config = dict(
    hop_length=320,
    text_encoder_parallel_block=False,
    precondition_frequency=32,
    final_lr_fraction=0.05,
)
Rows from block 5 of the text encoder of a small contrastive audio-text model, named by matrix and row number. Rows with one number within an expert belong to one neuron, the router's apart. Each number is 500 + 50 x the weight over its row's rms, rounded and kept within 0 to 999. All counts start at 0. Numbers have three digits each.
After each expert's rows are labels from the 100 texts, of 14848, where the router gives the expert most weight on average: "tokens" is the input token at the peak. Only what is clearly more common there than usual is listed. The data: drum patterns on synthesised drum kits. In brackets: how many of the 100, against the usual share in percent.
# router: router (text_encoder.blocks.5.mlp.router.weight, 8x128, trained with AdamW), inputs 0-127
# up: expert up (text_encoder.blocks.5.mlp.up, 8x64x128), inputs 0-127
# down: expert down (text_encoder.blocks.5.mlp.down, 8x128x64, transposed), outputs 0-127

# expert 7
router.7:593528485491574511483497518498521464444572508476597410413456450585386500506591499489507515467611527501453569506431457487575448480472422507487421598544538469426557479409536534468457538503506532471478587469548577542576577530528536579451575449537552556533531557473548596442512480486421486497479422521555617504492477458519495440462579495490524470527522544471466568514488491563484464467551
up.0:430459487522515549477561448519480557524430452418495410458559472535559515475404492470578518580562542590539528509505521479467508478530575457539467458568456464547476578467485470518506495526529337505440450428465457524469388486491469480562454481514469414454455529506554536382464521559448477468465465478443514511488498532419536398504470458518467393466532453521551431474457483474559411426392
down.0:533558598531452500453581571514558501545425430557486598512601467495566488479507503531440449552446520515454500508487530557461494458477478542467557385420468518437459422522487509502471530525520540484525500482514486494402495508494442516526497438495549515468436525601437541632535515409513442489477540565514542470619460453461477375548502500518479600430540544497498537555542389580412464530499
up.1:438468459447491559539604483459478540523439571480487515586597487494514528543487504481561608501524508507545434365562581468500548562615505487513538472541490463564464521474426461446511504534541461519452459426478523537454507481472477537505443516513456421536507485541458441471455499570553586591523636552466435506597508517425526504482459601476438494537536476556587522467441477436446483586439
down.1:567563513527501482506448575488592540439533541428635476433481487588461531558437544495496494398560452548468444547438518460493494565444571473460497373490526512443467554515498511445437515422491522519504489542489525489529539491457506456429503570496516595506434477463550488498512545436478507630522517488552571581450408517428546479507594514595549476502491557545402454475465517418553476439553
up.2:503505463462508471534424453523559426546553545516492540596438524567432472534555472602483488511489532581404516617453477494454489553483442430508451597566420505564515476546497444559435443410466573499504548601525509438498532433529491474383581430494502497578476475515495539483444478474532480493508426496542445481513429491489487517421560557370507405556501508535497457455427546489539477426512
down.2:498489522539555518488575550450540558518433510433471580467503495472529567530349463496513518491486445389571427492554540482594648558522471582552500494544472436450450527443516443557485433505580467569520467455466568489490409518539513413461484481407451538440467522521527562429575514528446508499490509391437518497539491509479578536473439486587518485506432468451460493526549449518569537578484
up.3:498503464467429537545563382569496487423481544629552439530474521530468474535587581551526528521502541520498537489511467458399502511446498453493437495519493630593534439530481568523527506506390500510529517585495501500518542522559541563563553556548502555549502504402462489461527535537549459546523558528591391510570514630436468456592548472498458555533482505513516557492486516414408532487543
down.3:487443415434578528520454503509576478414474562466500537433502460479516558538538550465469555533504578498527533541509492456407574522497554514505425528483513525476529535435522493575472541438513543506462587574542490535563517518511435470465506535550486645505580410541487575443448524533529456650520480479597521504504476515505482528633541426501481531464514469562499562634440599504525476478558
up.4:576477498594516591392452486504526424484429516498519488519575416482580515382486481529488538512460565419527434406513495498521530523478531531440567428550487508514402491468510496529495416470575460507554488573465541544480519463542452542534514478507541486449473521549497425479448590484369436500498539519356470573518609478476557462463516490471462370495433476510503425527558498542524455468537
down.4:475446524451490557384428474510521457492464470528565510558597505460610474410441533492467507506482490551578494446430621561520533433482507533475507419509517442539480534560488494514495478535542493493560438469440411532498487502502512513544522457436556537381491544567502414541433508500464512405510440580478455556623523491544570441577412487535497550487524443421466531557579522491499472447604
tokens: "drop" (54 vs 0.4); "rock" (23 vs 0.4); "shuffle" (9 vs 0.4); "one" (7 vs 0.4)

# expert 0
router.0:492448484442494422484489511573488509543507523477465423563531519413503531494488569485453507522606408417445493433537516522594491409465610485481490519444448417522563500564496567483504468524455433472436537536542378545495429540444516491454608481490472533544471509581516415500455582504492520448407472507400509542438550533410534396528509583539492456488498599523556544472452482486545446460508
up.0:481508407502465529465538597583511590510528618490445508539481466496496561490494436459483435564470465463393465506459510536521549521424499483526558492522621481571430540517609466526526472552525480597527492455389440433397460576506511539456499450596544553535483523555503508581530468422515543576409490488527579490504537463477470541554403490535564524509530451476528532495551614501536482482452
down.0:531468542500485479548547520422404411469412478458423518482513429443464379456360492487560513432524531512488505506434418458615560482490443548378551527407581487479489525403569453413403520539481480559513426500440573472516534560482453499493509524558528528496439538500475476491539483584520501494544607436516405530493522504574514507490496456485529497523500536486407415512492523515490548491538
up.1:535585497471467385449442462524451460556517510470448510540439549451518585502554498509452512527582449519563434490478535579534522530425540450499467531447476428553578471555523595507559465494435464484462509628560498514520491543342478517464476517437406498495470573583492451509479556519487587438468422441460516536453571557430542491574625555524508474522510515518513521474488486482566451498596
down.1:539466521447473460435425550540467445503574455525534490515499569451566503572512534468494653524545468502461539529552599562480564459526615520511525507614455517502480469501401487562514482511422416433459487442484446501548463511470390479459511486583544501425528543514501379637491470561585481530448483557528437502455441595488508596463535504520473500517476521552548489538414506521495515493535
up.2:503585645487425391418562479527464536519528492514563499577498556489580463480509529550475557411559475430441570459481507572495587475470515421410475394439490443535530506551511499441517432483406477498438516547523502547522447512420435452488591563432443487476466559540540471499487563502521503497463459477450574470438575523483514437494502544528443406413513501550508538460467491535595444527540
down.2:503453523413593463521531542502437472455494504395449431534504496509485480585499512456466552549423484534479466513471573529561446538448542446569596552497449511439439577437416483584442506419485445413501570515524494413410491593535483501417506549545566516434484469527516502443500536482563433473549508437502457532492460636569498480574508530501505533501556444456513560485492566492553590487390
up.3:566433437492521507387487562544576429486552601469514502512477479497453590455615465516537524454529517553441525458599569404530472519561433465462431519541428459412554511448471555460460508495558507524460594495530435500488457550479492488430518452547571457566533507493524528423504501501581518564554472429470615492521531509507532447525481478520516555519442525431535552531462488561631450494612
down.3:518439556526466600500526436504502500470480511487500615528459465462497418485426442419504539505474499489453540578371491527448566540381419499523431555480459594544449492489501465421395515522455440462477364501504586490520523468475485484405441519529562494511449403499502629507515423453588538542474560458436459537460492499518493453514561506550496515527459488510404504453534483514497541487589
up.4:442468485532474511518535592515577518521513386467511473506468498559498529513513388492481559603461511503460450512456499501358559465525500588534502500524475565561402545543605383530536554577523540501454508469526496459508468495604463553489407543500586535520431448426517493473497401478511491509552527471446487529503546472554538538428439503594551508572569388449441496483548550461499553455446
down.4:607417505462533478491589552493523455396510550437466547473498480456442488383511579540586511503525494507617540485524566568460597531440555401467431473461465550460420445532545511509539475556553489558483497423503497485523519492522513508519528552485457515561470473513370559522511456477505502540562558487450555419559498425546403552536452457494519543622442529533516435587423486516485494538470
tokens: "open" (100 vs 1.4)

# expert 1
router.1:466486430574426513440463605426450413519486467490508496561552472570545554445572509473585503511406565531606576491466557517519512444514504611551458434442414562582549513501448469480518571480499582483447532434470493534531483435488367501464393546414451396487505549441480468470443466458517563452533552537524470532483505532494525525501537521539445523547576474525520393552526507466466508485484
up.0:441525476560575495549567521493428526565461469520468573506494532516484386457492421415502443510427503556561466594449564524620545507467450588486514566588457503485461459511525364428566505491621560538462528513495546511579444486473460507554445510529510526480427463532593535399434444533517513441436510461414479506526535430416528488468503503529510520444448498454514444477556539472435442505454
down.0:468471490461564471520476468446541529445532499459432508474451455434474483450569485567538435594503576553504510591510477497546544511602458532459427491440479583500560529484504526509629538527323480535511484514427540420478510555468496531523448476461490402466448527541498402455484429491448502503564510387444448541546465519542424550566504589476440410464567435528513495506498547473490565478432
up.1:464554574381535597490536516517479526503527469444550556577468507454496530476493497584485585461491563544441477538447466524498495473474423523450586525524471531514428498517454399488417490595511504468492465566575458518519496502585455550486516470442504467575472505511568481573518469465506481485368577557476513354540501494542458477578434463531606488530376449495460568411499430469497436481514
down.1:527509562488438423461454524485521542526478517504527433525563447466542505478500502486412429402445418517494492496560461448486475384562554467493566448512542412421475567547555565466496506441452521489487536504396538499551580544505533586483626485479427581519512457497409511587486521452488437571494453436506513496444498462457545456507519504409594467481550578365505437545479544489535486493406
up.2:469457502358505534558529473517532588514476542510499501523460518475502593588511522587498463494498459515495473617484470428458431537505490500503475473473524594576456493589507473477419469497478452571583478488570443552490438533498462487458571428552482478482520404525586586467455492561533462539350469442512502523394487508533524420482414529497461550492488573583438491406522438451512582488512
down.2:454474522451469467466392450505601394550544493513516518412443521505444472484544536468457564493496593507499459462470478408522410517438440485526565501429532549485534448578474559501446487459541549465541493470524357512503485485473492530474545380510581521434504430529474530487360483550476525560550443461470564565432569496479472453489508481510545498578433475461534512451502553543389413437550
up.3:494516457551550532505550516479432483605442439521509582539482542503490447429523454385577425537462500564519486598550490545533536533567436574432444546609420590474505480526524454454606494455600524477411541480548503510564426410474471544544430515504501423404461467522501524386429419494522512444485476461394461486512522505453504510547506522483475470473521440529560479470568500494468460492432
down.3:465476464534534577523566457466492528592510434514500615513506536493477442429517454421527491534476516503511532571560455544500489497585438561511334525574505607506547481494448489520612508509532521466510532427451520533434502434566462543544479526528439482515554398415456566440421356481509556423475475528435471478484521457440493489536528491410454456441531480500529502465591499564487532541435
up.4:525528483539406513382470536437536525403444431551500503553518451455514603503530459552503515489440550388502567479537535489421534421525522532453500433447504577565469560459497427570468499484470511514552536554533490537538489518517484557450493399445450505564481511528506426622593465427557513509463446483561478440543426588577400453496421562477447519581572470514558506481492527425503508504529
down.4:470526547485509516469505673533469465481479471487526555486501494554564488530499507459547488405511533481437520449533491534572527579586476526494527517521463433481524553513540534496420524478435574542475479487487522517487539620553455547565520472459512525516457446562421497542497555392508403489491504580556579416485469552528493498518436562590524514573592556479586452420414544345446495525501
tokens: "noise" (79 vs 0.7); "rumble" (8 vs 0.3)

# expert 5
router.5:541554472571578503534483490439461463518406528415389518536548567513517466487484526508581473537495485483459388575505449418474478495489486436482464617535511458481398461483537497518584423550569560537417529544443466455462488487497463425449433409527436509427479485520452548418456532536444404562487548493428529546439573406481521427513491452512568450526482554473471498520492546525590500415468
up.0:435488537546473488513536552486548481570464461508569503468545509479488531578509490460559520509580510476470472546535524435504530568518429587450485525496485484459496420474471475473500442403498629472556489572492535476516406553497477517518475476439435529537498459498519623483530529533538482538492533497488466459425500408464682508491490472556568489479571384434375454434507552522549443360535
down.0:434484429519492485538529507506489509490499530499547476404475509522497529610471449450491470459465535485438510499468475467543461508487499508349484446506602406446523551493485560498430501459603582454485437509512617459380569519533394511543501526466523556513446510502599486448522597532516469606434528432490526480467535535542403495479565575591512446497548457435535453412466563466568481494521
up.1:463559470454506457450491558488575516518472391508529492485499423537453545492485501488457494542472554409548550525482550531642519462602459535454528479452532480499446553482480578375494556508345447492563578492539471481456516491529504569566524470583540520500469484462547488544403512383528508456493503465465521492556479441460530497471566616485390482511515594495580484548509503495428435453430
down.1:541450556427425463412505576481468543492538491474461485429505457472583572455385443542431427493519413545472566479439488632417484531527541453541530432429524544501504565546501472469555513464451506427388500480495565458377574513508453481484440504570486483501442448375544490561450461463495459540526499480464403525517441500559499496473487530460504450474508498552519447418464458594474560544501
up.2:559503499462569397512361490462452507560582550506396487562528510547594420555440519496579435462521500515518530495464447494427478516530467452490500518558538446536540466532561515586454438429604521496509541500471503526477472546476432460496477465447476491459452525563440496529618517518487507560543488485503541461523469577522435525516498427560505443547439334460442364467527517496555549516449
down.2:419519497489581424462540462489506561434597426533500414626456515525526542491445564524494397512552407540468500421475439443531510505508478503440460504462542428478488526454563475458558415474468508534535461480423483452448504424483543502409484533589491546552582506524540473475454486518543456534486510438432473605352525467513569582602473510497527431534507493444498546456553523560467512432549
up.3:525566404458510466519411479497467414472592542480533496473438551603567426513485523518543457532592554564538556474434436490484413412536379431466459469595532479521445487546552472542570507499509532582424496446553424548442564516503489483436536457467491506421467598518430514545529461533457480453468549503497531442518531464595500551545555457491516472625434476440526533486477494433497577510476
down.3:491518564424560499530474491549461486568535538405561425484429575540449468548498620533402444444451504558515426463422436490499419527475550442462524467515537511513493477503512465454465542515471562487451538424558504557559548594436497444485577456481499527463443608501480492463419529522500420506457624585549503482467479501433563526568552496509609508555482479567582489534405456491494522435458
up.4:469531510424396442498530467449448561448491484547513557442466499446526523513433604530441535543581637434487590532505558484555467444547459548516493523585468558494439525537575488494490526459383501581544492485548410451521448442451489531553502430541499571452501476514525449430439491533552445530518522458431536490538447516487582533384526615495431538475538610518528492472501421523464514474464
down.4:447480508505518441483471577513511555483496488549463534548561403515531544494622384484504460514540496488521532440447533509462526423468547534463472507510413487491534527554547392460433453417480517528479558497538436491491555568483564578457458458551557531502562476523448440618577524471514547501446531527555402423497469481516412525520409479581516447453510427516617538572424481484464503442618
tokens: "thin" (54 vs 0.6); "mains" (33 vs 0.3); "in" (13 vs 1.7)

# expert 4
router.4:381470393453428556563533490529595502441516485468446554547442587411474591504540503558438509617425517601462485412558511566506439612507457530498562524491450522483494512555576525576466559523559520482461460589552446494478552471556537505525434455479385536481490439541500482488494500522509573497496492504516495501536449441513433479522474546459616575455564535416508530503502448479484549535524
up.0:435483552549520595494546495525508497493446558449482457489472557526555402587448459476475492481422443415513503464409494578431551503472447416532509487471467438599541560461535435517465512496473493511477471389477507575456523549569573560508499617543468482460453580472453511526514431524404492487398492543467437496477531449540494385477471572445441382426452504490454473541545537556437479518543
down.0:547568525463501452602441618538508474500497408432525436583533479393508506505549429454466549476464403524482565567492468482514394566419453513444526569496478568504572539471426434480431541567458480437435570419594494513543549495580604539449485493562544475452473517433589524588468432528523535512449478518469441475502415477472473467489517494482512553473510539496568522477529438554492566484488
up.1:465473498528495440439502449502483429496462435593557512546462518474501565555571515518398417550560450505575547529504512538575525510548474516492605505543499418434513495590526500492466395553504492615523493490469495543401563422424417524561442450445514475488557508511454454427467552520455514415535462525509434541589606451520478544521516491378581464529504522438464548493525509549477493524391
down.1:470442479527463489538450454471509419542482582575498481558448448465459481511567473499460438473438458549548520510440521382543489441483449476558567457444458531522518487581518533558455497522488562566494451420505494574448594513474516573459481440496557496409632533476463502470476487563438479500581434521518472574507532384538512553513454573433558476633490518501380549510501519587439495554454
up.2:453536470490534433481462450470457384482491472513638505549472501468504513579494465526503404519540473503543511493483544575579549513493489544469589483570522425472492462552530481519489479649474495551555435521459457593441603393456478511556426481457512522478548497476445423475476511482395490443526481515507493502529577439514498526484473520407586512517408466499512535500532522561395484546350
down.2:462376489418589463464417431529560502589471556662465380561458514408432452544539564423552430521502467485461580509500499486440495443507499503503508407411450506564541498554488511475527512555502571442489532412548484526495573455507560528494455459517464459498520531535522455414515529561455485413480494507470459555458473509577445507477514520420539508522533502413543588595531535521505516493478
up.3:528559506451449527556493390435515493561515507510432447415509515522436544437490448553455494507529517498488544568487370411542451420537548546526485530497468523598470461519491454497495457435454513452494547532521474380493521439510506449532558505572509417534468537474525529507479449479525503416486483507471526475442475374483571583392522427531437447437468497445447489419403377493486474389527
down.3:463485557637617422432598480504516542507444513488558506440520541435511454518454538535414418490495541555459551470515574541493536546479540509494497469507522439478477566482572425463477497492443495405510495427413471386413473518574485507482444487560409477482551507622440522447469530410494433531555439481457517503477470469468466477481492543524451538549570473522459527469421523381549543571455
up.4:523424506472462492398442481457443444535421418518589474559491518469508518530551517533457383568515439547569523485474580566592557509508435527485618467573441388471509530591505517503489504569548495588523525524429431565430554444403498504596444473478583476465525525513498461450422455460518475423492534482523500500522548450512470526459451503416589470522457528474440552477484483525420529496425
down.4:504486442518510486495448510555539558549465481559547497561452463439494534537558454503470554433488538529575472521478431477592384369424508412522587494469380439517526490617468576560453422531512500521487509435531554579399528523529513554586478500524429509482486451498479490441513542563467535466575581573495544462538508550493470441427536559512596490534534530514399517529616522498507514520507
tokens: "quiet" (81 vs 1.4); "muffled" (13 vs 0.6)

# expert 3
router.3:509493604535483507508547447502464592497427545529517564521492411468526504527418437535519402438416460420514498524524440512387607533544548415454517447485618516484484508468543503475515503457434497544591506545519511483482452467501415500560492615505567507557496508521519507552571576534491462527452515537569445485494587449571482557496360518587426518512461439590492460487524504471474461580501
up.0:522555461524518488479554530499424559505464465433467513450498625485547499485566539496442513458555482505536437454594543544536538541555564549553551415473488515462534436470462416489609501496531444557568542529517440505533579484523478495540524486434525600493468414435483501446541559460520473469430413505545453402528437566516572556470554492506518574507524398444380514450417544510449470395444
down.0:458516505518466580463443548461477512407434474538524517545484412529500466429426522515484517587445573447474504484439410512557604458472508568454543610416432560434457488413514435498392460485491525463547519500447444512458474527618470587545523489501508445538448460549554509520530549524499532483457428516395446537626430425459502372500502479545500530516551532499444532519520467477530499516563
up.1:502434495608547472515559514482470573483463447479521451352493542433515565408544546467406523409503460469523528440507475490485486507553556578511371420430473538458533499476452512487488464448583500520509638540552551530533548508535516559529442592475532615475505501451535516441475512467490500493598424471480598497498501419541583496440553548490487471531505459501453594509455447549506438470507
down.1:514484455535495553477475492492597498364452508513569495550501519444603499449551596488502529485522480531496511481556512461491481534562482614445423435523481469525451471483529460486516457418510522423544517509499558565554587530451634524462530583459459545411505496483598525477502562606432464559552464527512539504531483432491544510521475453393534457549527491549450538634465494448550487418593
up.2:476493527526518428454483493462466519458437605388461476491616469478531427465453494488495509532499538443531454475532511474550519446454481508535587451514528460458467486419469514599490394530573453497595523552359499577424482525537437553580535537516494455499462518504361415492500554483564479448490510565401553494504563574450545453471500524535435464552517428476464390517520516562535475490443
down.2:497471552561490465499485568522457480568484692497483572479438545532576512465526502499381420516371503552545530450444503545567534554465506476517536496492458500482442511462552531482402456450501501495449472460501423444502493589451457489506500458505600553401357519570491547471518415543510510555564477456505510493536430484430479487561472563585561501497485449481505502474535586527457517586469
up.3:481494445536460543512430415502534494462516558493412414531538531478532553516485530489497614530494457515488462471515516431487498446511561515539631385421508496633493484502458529508584493493457474460553468533463531543430570538551454556546549537536479463463523490499512384483431532479476519527465649557410460542496553493460524512555434510428448394516452507547597483564477575441523439538556
down.3:496543476504519536540474540433503431509527576475386462516546461554506442536486500544562493622465512425517581506491483454534492598408455490562579558502605494563531477482480568584467443539483450612589456529497498495406507562526415510582477437472523438595473594508511434577535501460506554512458567524457388526540517570493459482539492503549464529508437521497483489456548595536514507569557
up.4:497473489518526545450514482565471512467488481445497486453519468466574605492568549444468602498515483476556499394509530526478529564579532498529403431437509525469510474382421524533451485473551399581527574519588518525413523496522455419464513547451525545537488469377449573437562611435447516467481428548510538478401479482520578510493519445546441522527499460479461564519357526522523496475533
down.4:414528503504491582428539435536498654448454516534430502518484526432554442475443472418527482444528494497474515534569477602484473458604565539375430508528471454499535546514444418578540479436542456480550557508445524529524470502542508531592568575549507582534525507539485474481583532580500481519469504436479437584488460494492506470520497450495496549427557462486444549481611392459491584460477
tokens: "snare" (54 vs 2.4); "closed" (24 vs 1.7); "shaker" (22 vs 1.4)

# expert 6
router.6:551465452536472519514513536526547524553474521457454427457551447464497552520463540511463516466494540457431490506548488457483433432475486496538526548432480541538386467539509552501462553577494463494468498447495414526468510489491520493406601446595529509495566361497424518478361561436506424518509504520410493519452430440456483455485450434478571509532537675496527437471454507490375468458431
up.0:449555503488574519499477411443507445455482448499524555537551611520523521564553571544510517488554553588377477512416407662468439532401421526488451520535553517591455518537478536521411518417527483570461508461497504440527410474479510532515516483398477486483392478581496496497544527539446453514435435501477530547551450581409477495512525523468498472479459493415488535469459558508479464437488
down.0:505459530501500476597603563446466419525602475549457555497531479467517507486548562555537544556439496422516525485468525550507426540495535463597502543554482574489481541583462487552531575540477473493546462611458489483443534480497565507480478456463481410562603469567515567558483515486488517548520492575361512554488606482494444500456380443453514564530478470577561486389495470538500418526543
up.1:527450515543509588550527446575484557505503520511536473502546488545516493543432429425477393487450461559399552589509496545481422488517550455417475444480488567532538568467437510481559609546500480459507523392521420554550502487502551507585464566519543536514462455452463509517569494552514526498460484466438480483497487391456442461445444617392532463417520530451458541473563352525543538485474
down.1:502575526494588574551540526509433552528490526454518524499481572539461496549305523508563500560502422471523527437485545535510534482540414521569533498503379483477561519475458465537515482482518488505479480415548519442509473514490470384491480563412406423551392477461554512475522469464409431567578454560447507499466442520488540504524475538569393488420523515534405502439558498486499528559457
up.2:486578492592515503509500541541446447506468453537461532463530486491525452543495438484554466494440411526507502501555396508528481512511565508510495488514430466535620476506507539553477453435548445506493469499488574530424651408457515577576499502469447505459449499548496517531532537497403493477445542542547522472465503553418411430512549459470526413526417470413589472496416569526367459583403
down.2:453431464563568497479525483538520594464516517391449404474538548513460649470460479554563519543479518476507528472495468457491479463600568498470521513546466552532577626506415454530567463578426503417499610535515517518447501396440419569558503506545462514459526407518541518473450478475543473572461459452536473534479556538588488448543561528458524492558557569559541454564537559476498528469494
up.3:436526578460485521462587419512556463496449460531506472501573515506477494519501505478415495587484478568548450437546532520448424449429434481564445464484571380479587493411495471470516465533520451488488505461455496497480505463549461589503432557432452492468518579537612445547503488387366526476465394523578503468542491546541433392490516516459542466478502438443421471468517406442511527532463
down.3:581543408478534565491451442495550483460492424530440551555502536566508451422495554504412543510498488460472509432499458451560456498504506541570611513580420613505578499492476514584550576531429467441617479506514406580577579467486575490572495453521498516530512495498555524487528465534535601517433508542494400487472573532543483569449510471579463429487470470497412441519541472501435483576485
up.4:474531482573417436555499485536439469537502506470469496511494523500502449522517527512638547516486441486535531445509430460548436496455529486633431515403493592477546439555584558573436508476538466604442523476545544495471390491472458515472525575512531493434517547598458562519523521425420507440529447515535523475447520492489432530471552427525583522510414353461540451538579494450549497551515
down.4:575515572403447453485389499506535521505486447500586463414436468431551482528509482517440417500482445468496448495442522490573459545580550527500502434481471459415427509491526548490459531566411457449519354499556458511572507530421547537392513466484541530478550540553479420569435498518495487532438468479443495573449456547461468528448505400541542573486469483419516509523562441475584588439490
tokens: "bpm" (39 vs 4.7); "110" (11 vs 0); "108" (9 vs 0); "115" (8 vs 0)

# expert 2
router.2:456463566469557526467507465530575522539520440542522544440584568475560419496426438482463549545577491506498433510485551452559499419490464460485581434507495481587418530546377452565478422551509396447533451404422503469441533543513579489605543480554512523471509485496499450560516439527611492558567500476500475455579406588466544505500577436464532476544447457479495526517515550564547530461538
up.0:545447445464420514503544483511478483513550421484498456527351455432419491440540485455497504533385501441522526553538523539465525474599546551525461545518500529454508522509524500441607565456529606571424541483567393523591388432487500509457514473494577528534542525395463572500426478471488600486422507480460482563490492444437454521546418586563531506436543503527468486547460490512496475453531
down.0:505483458531496444511504552501401530503515546426413491438468462590382516460515431565460381542461447477499502512536460478555476539461449616587431536548471531443462474519501478479487596441479562578482492507570516528534476461508559511470481534443462581570464645503573587489483469474434592470451526492505573539468464423570535493512472526550527457424595498523477509516519497547515589557429
up.1:533508468462470530506512405482540490545570508470447559411471498523485439451453476553460501550463512547484472527517444394484415527483472421528513427642496452559431356568454446549464481486493490579457466488466419469424629552516560462519552517555471532517520507543508457592499515531483533533467528519509432525554469571610532557498501415518499534603404483505457433464496577448531500503438
down.1:500397536483540492488592570464535479497407539456488506517571412498419506505407440556515457511544477491564568451397509453534572407424584539520538563486574495523559592497518548545504500594523490369527521555470509590457443578510449513498549510524567497537506564530495442443464479545469428420451600506498425554496519599505453518492504444497441547463582497476527471477496420469445518469498
up.2:453549498497516438466440420539522467516553447561545579525520611501516502606579477439486626455604552510590462485526482566514512434503506513495571473469547549566561522474446498457479513455461459490576519546499577456534477449404427529540444463528530471517424517410537482489612488499586539529532407416504508443496461521438472525501604545455533380481514495472485552465477498499495497406570
down.2:447537527526495426476444440545545488437459498521419546483466570538525461623495436415445507484465521542535442451533561533528510484449559439478582577436459479457541525464481464461528480545508499472520528489474495448399489532544492394518437584593515445525429470428525471483575503508478478571597507379516488466466425499481489538547556638460520406512548529491468622574478541570451462510520
up.3:583475514482452506456500497423426444523574445560473495483581497476479364396473626508550443517493503476498483572529497448543546524548488525574503515519470442442460468569560544546473510547508522499576522539510442535464496538490533554501498432442461451584485459525375494555470482460470546443536510555479356559483376556522435437462474459544436617539434481458487433494490530571455476493485
down.3:482553569543470553523487561494433455524461492459462469560513510478541482476441399460466477461440445470556444511537534530572568504451441536500627433451429468509473476501437522509542556657550458512541427486501515560535488514486497472531526523424520418434433527495552413512512528508503647495430516431435495485421586481494469566433453581445527445511484508489475371434507413551469467528481
up.4:535585549444523442563476432450589461523550502549534505501468535600485536528490501449613604426537506547439502484446557480441521529500503501490589521500479516615480483534485476452601493470395493523543502500479511376454547478464487474468499469518463461506568430567590477528524498523515512565591424437449515505428459548469503545573647550447503455458461484591468486515502455494562431573561
down.4:506510463501581398566441544561567504512572521580401509551483578524528515565385554518572521519502481518521489553456505465462487543529479455484560435447592542565459445485522534497560423452555503517589475480443504430487557506609494432493496461534484453452508369529555449472510442493556507589606535477525477478518427516464483528490534513481523503547392448564508539576476624493554535442553
tokens: "cymbal" (47 vs 1.8); "nova" (30 vs 0.4)